A small image classifier, trained from scratch: 24-pixel images, depths [4, 4, 4].
Rows from block 9 of a small image classifier, named by matrix and row number. Each number is 128 + 32 x the weight over its row's rms, rounded and kept within 0 to 255. All counts start at 0.
After each channel's rows are labels from the 100 images, of 14848, where the channel reaches its highest value: "top examples" is what is common among them. Only what is clearly more common there than usual is listed. The data: close-ups of made-up surfaces with and without defects. In brackets: how many of the 100.
# conv: 3x3 conv (model.blocks.9.conv.weight, 192x192x3x3, each kernel summed), inputs 96-191

conv.20 [126 123 125 129 128 125 120 128  35 103 129 124 135 126 121 123 125 128 126 126 129 154 128 139   0 137 127 132 125 130 127 118 122 126 127 125 153 130 133 120  81 132 125 129 131 126 131 132 132 131 130 123 125 123 136 132 123 115 121 131 133 129 129 126 124 127 130 128 125 133 134 126 127 122 130 130 138 129 130 126 122 130 127 126 126 129 125 130 129 180 129 119 124 163 128 129]
top examples: wood (96); no defect (31); defect: none (31)

conv.65 [127 127 124 130 130 126 133 127  71 255 129 126 129 129 123 125 125 127 124 128 127 153 127 125   0 124 128 129 124 129 111 118 134 130 128 126 124 131 163 124  75 120 128 128 128 124 136 124 131 131 121 126 123 121 166 125 127  86 162 130 123 126 120 124 128 126 111 122 125 130 125 128 125 137 127 131 139 127 133 128 124 127 114 125 116 125 124 127 128 255 129 126 119  22 131 130]
top examples: stone (100); specks (29); crack (27)

conv.100 [110 126 128 141 130 131 127 103  76 255 129 121 123 124 114 126 116 120 120 133 113 125 126 131  36 126 132 128 121 113 106  69 137 117 123 126 124 137 147  97 111 127 118 120 116 125 129 136 138 137 134 102 125 128 109 126 106 120 115 117 123 126 126 129 108 117 129 127 138 139 120 124 109 137 117 129 126 116 136 123 119 120 125 119 119 105 114 127 129 134 125 125 124 121 139 131]
top examples: stone (100); specks (34)

conv.31 [127 123 121 128 124 125 134 129 127 255 127 129 142 126 134 129 131 126 126 124 130 108 130 128 132 138 122 132 122 130 125 120 117 134 119 129 108 125 135 127 126 123 122 127 129 129 126 132 128 128 132 128 132 135 116 126 129 125 139 129 132 127 125 131 129 128 127 123 132 129 126 132 131 126 125 130  73 127 127 132 125 128 127 128 133 127 135 124 128  16 130 130 127 117 129 129]
top examples: tiles (100); bright spot (41)

conv.139 [127 124 131 127 130 127 126 124 164 255 124 126 141 128 124 128 126 117 132 121 131 142 129 114 255 109 125 120 121 128 117 137 158 125 123 132 154 130  72 127 131 116 128 130 134 130 130 126 133 126 130 125 128 126 126 126 127 129 124 114 129 129 130 125 132 122 124 130 126 126 122 126 122 185 124 118 161 127 120 125 121 120 134 134 125 128 129 133 129  55 130 123 123 143 126 124]
top examples: wire mesh (100); dent (92)

conv.94 [127 130 132 125 127 121 121 116 205 119 121 134 132 127  94 122 125 120 120 126 117 111 121 149 255 136 126 124 130 129 131 136 125 133 128 126 122 124 111 131 176 116 130 125 130 125 123 118 125 122 127 129 119 130 171 122 123 142 120 117 130 120 131 131 119 122 125 127 129 120 125 120 126 132 131 125 123 130 125 124 135 120 131 130 129 122 137 119 121 108 126 129 137 114 118 123]
top examples: tiles (100); dent (62)

conv.164 [116 116 116 124 130 116 148 138   0 134 110 117 111 146 100 122 116 125 131 131 122 119 115 154 121  62 132 123 116 119 108 104 156 135 130 127 119 130 145 125  99  73 135 146 126 123 140  87 136 113 122 128 114 113 209 129 136 136 168 154 130 112 133 105 117 133 128 126 114 148 129 122 129  94 125 123  91 115 134 124 123 149  93 120 126 135 115 119 121  80 110 121 109 135 139 128]
top examples: wire mesh (98); hole (97)

conv.134 [126 129 131 128 127 130 141 128 131 255 128 126 139 129 125 123 127 124 129 128 132 130 128 111 255 114 128 126 126 130 124 132 165 132 129 128 132 128  73 126 125  99 130 126 131 129 126 130 128 127 126 128 129 128 144 129 127 232 127 125 128 127 130 128 128 123 127 127 125 126 127 126 125 120 126 129  85 129 124 127 127 127 121 126 130 126 130 127 126   0 130 130 126  37 128 128]
top examples: wire mesh (100); dent (70); hole (28)

conv.183 [129 123 127 129 130 131 132 126  82  79 128 120 121 125 115 127 128 122 124 129 129 140 119 133   0 123 124 127 123 125 123 117 164 133 127 124 121 134 163 122 100 121 128 127 120 120 142 132 134 135 134 117 114 128 137 135 130  92 145 125 129 126 128 123 121 129 132 131 123 136 129 123 127 140 123 129 138 123 135 122 122 126 102 130 129 128 118 136 129 127 126 122 149 121 133 129]
top examples: wood (100)

conv.145 [120 122 122 123 125 126 138 117 114 217 122 132 108 130 132 123 124 114 124 129 120 102 121 117 103 118 118 124 118 125  95 108 249 134 128 116 123 123 189 120 116 127 124 121 127 121 135 125 124 130 117 120 126 127 154 125 128 119 158 127 122 126 112 131 122 122  76 121 131 129 123 123 121 151 123 129 177 120 133 127 118 123 135 117 120 121 131 119 122 255 127 122 137  55 132 129]
top examples: stone (72); bright spot (43); stain (28)

conv.191 [120 132 131 132 139 129  98 102 112  97 120 122 141 136 133 108 133 113 116 136 113 138 112 118   0 134 139 137 137 113 121 123 129 121 144 117 128 138 169 102 107 120 127 130 108 121 127 137 119 145 142 108 131 131   0 135 119  76  75 112 142 125 128 139  99 119 121 128 138 127 139 126 117 111 122 112 115 138 143 134 135 135 150 129 101 106 128 124 132 135 125 134 129 109 132 128]
top examples: stone (100)

conv.67 [107 109  80 101 122 112 115  96 109   4 138 141 135 127 140 120 129 106 107 112 121 128 104  96  71 148 118 146 120 118 128  72 112 135 110 121 129 133 132 113 143 123 126 121 120 111 141 133 127 115 154 114 131 139 114 133 108 105 141 116 149 118 121 146 115 117 127 114 149 134 110 126  98 121 104 129 150 114 113 117 101 122 115 138 135 136 133 131 115 120 122 128 149 122 137 106]
top examples: tiles (99); bright spot (33)

conv.61 [124 124 125 130 132 126 125 125  26 128 129 128 128 129 117 121 126 128 125 125 128 152 125 135   0 120 129 131 126 129 130 118 130 127 130 125 143 132 152 117  69 137 129 132 127 128 132 129 133 131 130 121 125 125 116 131 123 134 127 131 131 128 128 126 123 129 132 126 125 132 133 126 125 136 128 130 131 128 130 125 123 131 125 127 124 130 126 131 129 137 128 121 130  97 128 130]
top examples: stone (100)

conv.189 [ 99 136 120 132 139 138 127  84  14  98 134 144 150 126 134 104 125 119 100 133 109 112 110 139   0 174 136 141 137 110 144  90 135 138 137 128 123 151 155 100  91 150 133 145 111 129 157 140 147 151 139 126 127 129 114 128 115 113 139 127 156 123 115 139 102 107 161 136 137 148 148 133 115 117 120 136 142 133 140 120 128 135 147 128 112 112 135 146 129 211 120 125 146 134 123 130]
top examples: stone (82); bright spot (68)

conv.10 [125 130 131 127 127 134 122 104 165  74 123 133 142 135 118 127 120 115 126 125 112  66 120 126 255 135 126 123 123 108 123 124  57 136 131 119 114 126  73 111 138 131 125 128 125 125 127 135 121 127 124 119 121 137  31 118 110 106 120 114 132 128 130 130 114 124 118 126 130 120 123 128 116 109 135 134  73 128 123 124 129 116 142 124 108 107 135 131 120  94 126 131 127 155 134 117]
top examples: wire mesh (100); dent (27)

conv.181 [125 129 128 127 129 130 119 125 111  75 129 121 134 128 117 124 128 128 125 132 125 116 124 125   0 128 129 128 130 128 132 123 233 123 129 127 165 132 226 126 110 134 127 125 120 126 132 133 121 134 131 127 116 125 114 133 134 130 140 127 131 131 128 125 119 129 130 134 126 129 135 128 128 124 127 128 157 128 132 129 128 128 136 125 133 127 121 134 127 255 124 126 123 145 127 127]
top examples: wood (100); no defect (48); defect: none (48)

conv.12 [131 128 116 124 124 129 108 126 113 172 133 119 146 117 114 126 132 126 116 126 130 123 130 139  61 103 132 124 124 130 124 124 255 122 116 126 173 133 230 124 118 132 127 122 121 121 137 126 119 129 139 121 105 112 106 135 130 119 140 127 129 133 128 127 126 124 128 134 129 135 131 121 130 118 110 125 169 124 126 116 123 110 112 121 138 129 123 137 120 235 126 128 131 113 128 118]
top examples: wood (100); no defect (56); defect: none (56)

conv.105 [129 127 128 127 129 127 126 129  34 105 128 129 123 129 118 128 128 129 128 131 129 190 127 131   0 121 128 128 129 130 128 126 161 129 128 128 141 130 152 124  71 111 129 127 129 130 129 124 128 131 130 126 129 126 113 131 125 126 120 129 129 127 128 125 127 129 130 128 125 128 133 129 128 136 128 129 119 128 131 131 127 128 123 131 127 127 128 130 124  86 130 125 132 101 125 129]
top examples: wood (100); smear (82)

conv.46 [128 127 128 127 131 131 118 128 124   0 127 131 122 131 127 127 128 127 127 126 127 108 126 128   4 101 125 124 125 128 125 130  47 129 131 129 126 130  85 127 117 146 134 128 126 126 131 123 126 131 123 127 123 129  53 125 128 109 138 127 125 125 124 125 128 128 121 125 127 126 127 127 128 145 127 127  86 123 127 127 125 128 122 135 129 129 125 129 126   0 127 127 138  19 128 124]
top examples: brushed metal (100); bright spot (34)

conv.68 [ 98 127 122 144 141 139 117  83 103  89 135 129 132 127 122 118 139 108  96 127 107  98 106 140  51 134 138 129 125 103 112 120 129 138 150 116 114 159 140  82 119 120 119  99  94 112 119 161 152 160 141  88 129 132   0 135 103  58  76  92 132 129 127 137  97 121 118 129 137 139 139 120  86 140 115 150 134 134 149 120 125 122 129 121 101  90 117 152 138 126 129 131 134 137 156 122]
top examples: stone (100)

conv.137 [117 125 139 130 124 125 144  87  29 132 125 132 121 135 114 123 120 111 122 122  91 100 117 159   0 141 132 116 122 112 128 121 154 149 133 117 130 137 151 101  92 146 127 126 106 120 144 125 127 127 114 112 122 123  12 117 114 104 162 108 134 128 126 118 115 106 123 127 115 137 122 116  99 142 133 120 145 124 121 117 126 113 146 115 121 108 111 148 121 190 108 118 135 123 132 119]
top examples: brushed metal (100)

conv.80 [128 127 129 126 127 125 113 127  93 255 130 126 126 127 126 129 127 124 128 126 128 126 128 119   0 145 126 125 126 128 128 126  93 125 125 129 142 127  69 127 125 127 128 125 129 127 129 125 129 126 130 128 127 127 136 129 128 120 139 124 129 127 130 127 129 127 124 129 127 128 128 126 126 138 126 126 124 125 127 127 127 125 127 129 134 130 127 129 126 106 128 126 127 120 126 125]
top examples: wood (84); smear (66); scratch (33)

conv.112 [120 133 116 140 130 117 116 122  84  19 132 122 140 117 129 121 117 123 125 119 126 148 122 101  57 131 140 133 137 126 132 109  92 122 123 119 123 132 162 122  47 122 117 139 123 132 114  99 141 128 116 124 107 105 118 119 120 137 151 140 118 125 118 118 123 117 145 108 125 134 112 127 124 123 104 126 128 140 128 126 121 127 136 124 109 125 104 119 134 132 120 122 136   0 131 138]
top examples: stone (100); specks (32); crack (27)

conv.38 [130 125 128 124 125 129 117 128  69 102 129 118 135 127 115 130 126 127 119 127 130 117 129 139   0 136 128 128 123 127 128 121 126 123 126 125 146 128 113 123  92 106 124 124 126 122 133 130 129 128 137 125 122 132 120 138 127  97 123 128 129 131 133 129 127 129 125 133 129 135 130 124 128 127 131 126 123 122 123 121 125 127 118 123 134 132 124 134 125  90 126 128 130 110 125 123]
top examples: wood (100); no defect (44); defect: none (44); smear (28)

conv.115 [127 125 125 130 130 131 140 119 117 106 127 121 119 126 122 128 128 121 127 125 119 105 127 126  69 117 129 124 124 119 115 122 187 135 129 124 141 133 196 114 110 148 129 128 122 122 139 126 126 133 122 113 115 123 152 127 119 127 172 118 122 131 122 122 125 123 118 127 125 130 126 124 123 150 123 129 141 122 131 126 123 124 138 125 127 123 119 132 127 177 123 124 131 123 128 125]
top examples: stone (100)

conv.52 [134 128 125 121 128 130 143 132 121 255 117 125 135 130 123 125 136 128 124 127 134 108 131 121 132 123 131 127 129 135 125 125 163 139 127 130 122 122 144 133 121 112 130 140 136 129 135 107 120 120 125 131 131 129 138 128 141 160 131 133 127 132 123 125 128 136 126 130 125 123 130 131 135 111 126 132  97 135 122 133 130 134 116 125 124 119 133 120 118  78 130 124 137  53 121 130]
top examples: wire mesh (100); stain (53); hole (40)

conv.108 [129 125 127 127 129 126 132 128 114   0 128 125 125 129 130 125 126 129 129 127 127 137 125 124 115 112 125 124 127 128 128 130 124 128 128 126 128 125 119 128 126 136 130 131 126 129 129 126 127 126 128 129 131 128 128 128 124 147 137 126 125 125 129 128 128 127 126 126 130 128 128 129 127 134 129 128 132 129 129 126 127 130 111 129 133 133 128 126 126 131 126 126 127 129 128 130]
top examples: wire mesh (100); specks (100)

conv.104 [129 128 124 129 128 129 119 128 122 152 129 124 121 127 124 129 125 126 126 131 126  62 128 120 113 137 126 128 127 125 113 124 236 129 126 125 118 128 203 127 121 127 124 127 126 123 129 126 129 131 123 126 120 124 143 127 132  90 140 130 122 128 121 128 128 129 114 127 127 132 127 128 128 132 125 130 170 126 132 127 126 125 123 126 124 124 121 125 128 255 128 127 136  73 132 131]
top examples: stone (100); crack (32)

conv.84 [116 124 126 127 128 130 129 113 104 125 131 129 134 121 124 114 123 105 125 120 112 122 118 134  86 148 134 135 117 105 126 142 119 143 128 114 113 148 129 123 112 165 127 125 105 122 144 134 129 142 123 118 116 123  98 142 123 101 116 103 137 154 141 125 119 117 135 148 118 147 143 125 117 108 124 118 131 108 123 109 119 126 151 138 120 128 113 168 130 113 106 127 144 121 134 115]
top examples: wood (100)

conv.99 [126 127 129 128 128 128 126 126 139   0 126 128 133 127 130 128 127 127 129 126 127 129 126 124 185 131 125 126 123 125 126 127  24 127 128 125 129 127  91 128 128 120 127 127 128 126 129 125 127 127 126 126 129 126 105 128 127 136 135 126 131 127 130 127 126 124 124 129 127 127 128 127 127 113 127 126  78 126 126 128 122 126 127 129 127 123 129 128 127   4 126 125 128 141 126 126]
top examples: wire mesh (100); bright spot (56); dent (43)

conv.77 [127 126 125 127 131 133 135 122 110 184 126 130 105 127 128 129 127 127 124 123 112  63 130 144  60 168 128 129 122 106 121 130  20 128 129 124 126 130 108 122 124 181 133 132 127 127 141 121 126 127 125 129 130 126  87 123 124 106 176 125 133 130 123 129 126 119 122 126 129 128 123 127 128 105 130 129 128 123 127 128 126 125 141 130 114 124 130 130 127 188 128 129 146 111 129 124]
top examples: tiles (97); bright spot (94)

conv.130 [127 127 126 138 121 116 165 142   3  81 136 132 109 126 110 142 127 138 130 126 124 148 120 163  47  94 129 111 127 108 105 142 190 116 119 134 146 123 155 119 105  72 125 105 126 134 114 140 131 120 123 127 125 111  93 125 110 116 130 135 138  98 130 119 119 113 102 136 113 123 136 132 124 113 129 129 109 119 118 138 123 127  93 147 107 123 130 114 125   0 123 119 129  86 140 129]
top examples: wire mesh (93); hole (71); bright spot (29)

conv.36 [126 129 118 131 126 127 127 124 124 255 126 130 125 121 134 127 133 127 129 119 125 132 127 129 121 131 130 127 129 126 131 125  80 127 119 127 101 123  64 122 124 123 126 129 129 132 123 135 131 125 130 125 132 133 127 124 121 149 134 126 130 128 119 133 127 126 136 119 136 122 121 129 129 154 120 126 112 133 119 132 127 129 134 131 130 127 136 124 130   0 132 133 123 114 128 131]
top examples: tiles (100); dent (40); bright spot (32)

conv.11 [125 127 127 129 134 131 150 119  81  74 125 135 128 125 132 131 131 124 122 123 111 100 128 121   0 163 127 130 127 103 129 123 128 132 124 124 125 132 139 121 121 137 134 138 132 131 143 123 129 130 130 130 128 127   0 126 122  49 161 129 139 127 126 129 125 121 123 128 130 129 129 129 130 138 135 137 132 130 130 132 124 124 155 130 114 126 132 134 127 188 129 121 145 123 131 128]
top examples: tiles (100); bright spot (97)

conv.127 [128 128 128 127 127 127 127 129 116   0 128 127 132 128 127 126 129 129 129 128 130 122 127 125 176 125 127 127 127 130 127 128 147 128 127 127 118 126 102 127 126 103 129 129 129 129 128 130 127 127 129 129 127 127 139 128 126 161 111 130 126 126 129 128 127 128 127 128 127 127 128 128 128  93 129 128 100 126 125 127 128 130 103 125 125 130 128 126 127   0 128 128 136 118 128 129]
top examples: wire mesh (100); hole (76)

conv.185 [127 129 123 129 127 128 124 128 114 102 129 124 145 120 126 131 128 128 128 126 126 129 129 135  76 128 131 127 129 128 127 126 133 127 122 128 127 130 116 125 120 132 128 128 127 129 131 131 128 129 131 127 118 119 122 131 128 125 125 130 126 128 130 123 128 128 129 130 122 131 131 125 129 136 121 125  79 127 127 127 127 124 125 127 129 129 124 130 127   0 126 127 129  50 128 126]
top examples: wood (100); no defect (33); defect: none (33); smear (28)

conv.159 [132 123 145 128 124 123 132 135 188 167 117 120 137 130  98 135 120 129 138 106 131  63 125  93 255 154 119 127 110 133 131 129 119 131 129 116 126 118  93 128 164 127 109 124 129 123 117 124 130 116 127 131  94 133 222 115 131 163 120 134 112 127 152 123 132 134 119 105 112 122  99 118 134 104 147 128 135 120 113 115 127 123 160 122 129 123 109 112 130 111 117 117 136 157 128 120]
top examples: wire mesh (100)

conv.132 [136 128 131 132 129 130 123 130 104 255 125 133 129 123 123 136 121 127 129 128 120 135 126 135  83 105 121 124 129 121 112 125 144 128 120 134 129 122 112 120 124 158 129 125 128 127 124 135 129 128 131 123 129 121  82 122 119  93  47 136 128 121 131 126 130 127 120 127 127 125 129 128 129 116 133 135 138 120 127 126 125 121  56 127 120 124 125 127 122 217 133 125 122 183 128 128]
top examples: wire mesh (100); bright spot (100)

conv.118 [126 127 117 126 128 128 119 126 127 151 127 123 124 120 123 129 124 124 122 132 124  51 128 124  89 134 124 130 127 123 115 122 171 130 126 124 117 130 191 126 122 146 124 127 126 125 125 126 132 133 119 126 128 118 129 127 129 112 141 129 117 127 118 125 129 122 121 127 121 131 129 129 127 106 119 130 144 124 131 130 123 129 105 126 124 124 125 127 128 186 128 126 130 120 131 129]
top examples: stone (100)

conv.3 [109 131 124 147 156 121  84  89 142  92 111 121 145 127 108 122  97 139  98 146 116 143 106 135   0 156 160 171 155 119 170 151 146 110 140  77 146 180 127  95  94 128 119 136 124 137 141 134 140 139 126 100  99 108  50 149  92  69  43 122 127 135 147 106 119  41 188 134 101 136 171 136  99  94 123 153 135 147 159 117 123 180 158 111 129 137 132 175 161 135 131 109 125 139 156 156]
top examples: stone (100); crack (33)

conv.73 [127 121 120 127 134 129 150 129  46   0 130 134 125 127 126 123 125 126 125 126 128 101 123 128   0 125 119 126 105 129 100 120 129 132 130 127 117 127 165 121  63 132 133 128 126 126 138 129 130 134 121 125 126 119 144 120 129 124 146 128 124 122 113 122 128 123  98 118 123 130 121 126 122 147 124 129 129 119 134 128 112 127  75 133 120 130 128 127 126 116 131 122 133  84 131 127]
top examples: stone (100); crack (28)

conv.171 [129 127 129 122 122 130 113 127  76 123 127 125 143 127 123 130 126 125 126 127 128 132 127 135   0 135 127 127 126 125 122 117  83 128 124 125 134 127  93 127 119 117 126 119 128 126 128 130 124 129 133 125 126 129 135 133 128  77 135 127 129 128 130 129 128 127 127 130 130 131 127 126 127 139 127 128 109 125 124 128 126 124 129 128 130 126 128 131 123   0 127 127 130 145 128 126]
top examples: wood (100); no defect (43); defect: none (43); smear (33)

conv.102 [100 129 132  40  86 106 124 148 104 127 136 136 131 142  85 138 103 132 167 117 133 121  91 130  77 127 110 101 140 103 147  41 134 107 119 135 112 111 119 106 161 151 153 117 152 141 140 135 129 129 197 116 147 156 126 110 133 133 125 120 147  62 165 105 138 127 123  82 118 147 172 140 117 125 130 109 133  90  70 123 117 110 139 124 126  71 158 157  72 131 115 106 138 142  84  81]
top examples: stone (100); crack (31)

conv.79 [127 128 128 128 128 129 136 130 122   0 127 128 131 128 126 125 128 131 131 128 128 107 127 133  72 118 126 127 128 128 127 130 111 126 126 128 122 127 105 126 123 113 129 129 128 133 129 118 128 127 129 128 128 126 136 128 126 202 122 131 127 126 129 127 126 127 132 128 129 130 128 128 128 100 129 129 123 125 126 126 129 129 137 127 130 130 128 126 127  67 127 127 136 143 129 128]
top examples: wire mesh (76); smear (72); hole (28)

conv.50 [131 119 136 120 124 126 128 120 157 119 127 129 131 140 121 123 131 116 129 114 122 122 135 135 205 144 125 134 122 122 127 128 127 119 131 140 121 128 126 130 150 140 127 122 122 117 121 122 137 127 135 127 127 144 196 122 127 150 132 120 140 121 134 112 119 126 135 127 107 132 125 131 120 127 133 119 137 120 124 128 142 131 151 133 137 116 127 126 121 122 125 132 134 101 121 130]
top examples: wire mesh (100)

conv.149 [127 124 117 126 128 122 136 124  99 215 128 132 118 128 130 124 130 123 124 118 123  61 124 128  99 109 119 124 103 128  98 119 176 130 125 129  73 125  93 121 118 144 131 126 125 126 140 144 127 130 128 126 130 126 161 122 127 168 166 126 129 123 112 127 127 126  78 117 131 126 115 125 125 221 122 129 114 120 128 130 119 126  96 131 124 128 130 126 124   0 128 127 120   0 131 125]
top examples: tiles (100); dent (43); stain (37)

conv.151 [133 120 136 122 121 130 134 130 127 107 120 121 122 131  45 129 112 127 135 125 128 116 124  95 162 109 121 124 121 130 129 118  92 124 129 117 129 121 106 123 137 111 109 122 128 127 103 129 122 122 115 120  91 120 105 117 123 125 113 122  97 127 130 131 126 123 130 124 124 129 106 123 127 112 132 119 116 115 120 111 123 118 146 124 126 116 116 125 126  71 123 126 130 148 124 125]
top examples: wire mesh (100); scratch (43); dent (28)

conv.174 [121 129 124 128 125 127 134 122 119  27 122 122 148 116 129 124 124 124 132 123 126 116 131 101 184 125 127 127 128 125 119 137 170 125 123 127 134 130 245 125 118 152 123 128 128 135 121 123 126 128 129 127 127 122 130 126 125 116 119 120 133 129 127 129 127 114 124 129 129 123 128 127 119 150 120 124 117 126 126 128 124 124 131 130 135 124 130 123 130  66 131 126 125 113 125 128]
top examples: stone (100); smear (100)

conv.7 [126 127 128 128 129 127 123 128  37 120 129 127 130 128 115 125 126 128 124 125 128 125 127 132   0 124 129 129 127 128 130 118 128 126 128 128 147 131 120 122  42 140 129 129 125 127 131 126 129 128 130 126 126 127 130 132 124 132 129 129 131 127 128 126 127 129 132 126 126 131 133 126 126 134 130 129 122 127 127 125 127 129 123 128 129 131 125 131 128 117 127 126 128 101 123 126]
top examples: wood (100); no defect (38); defect: none (38)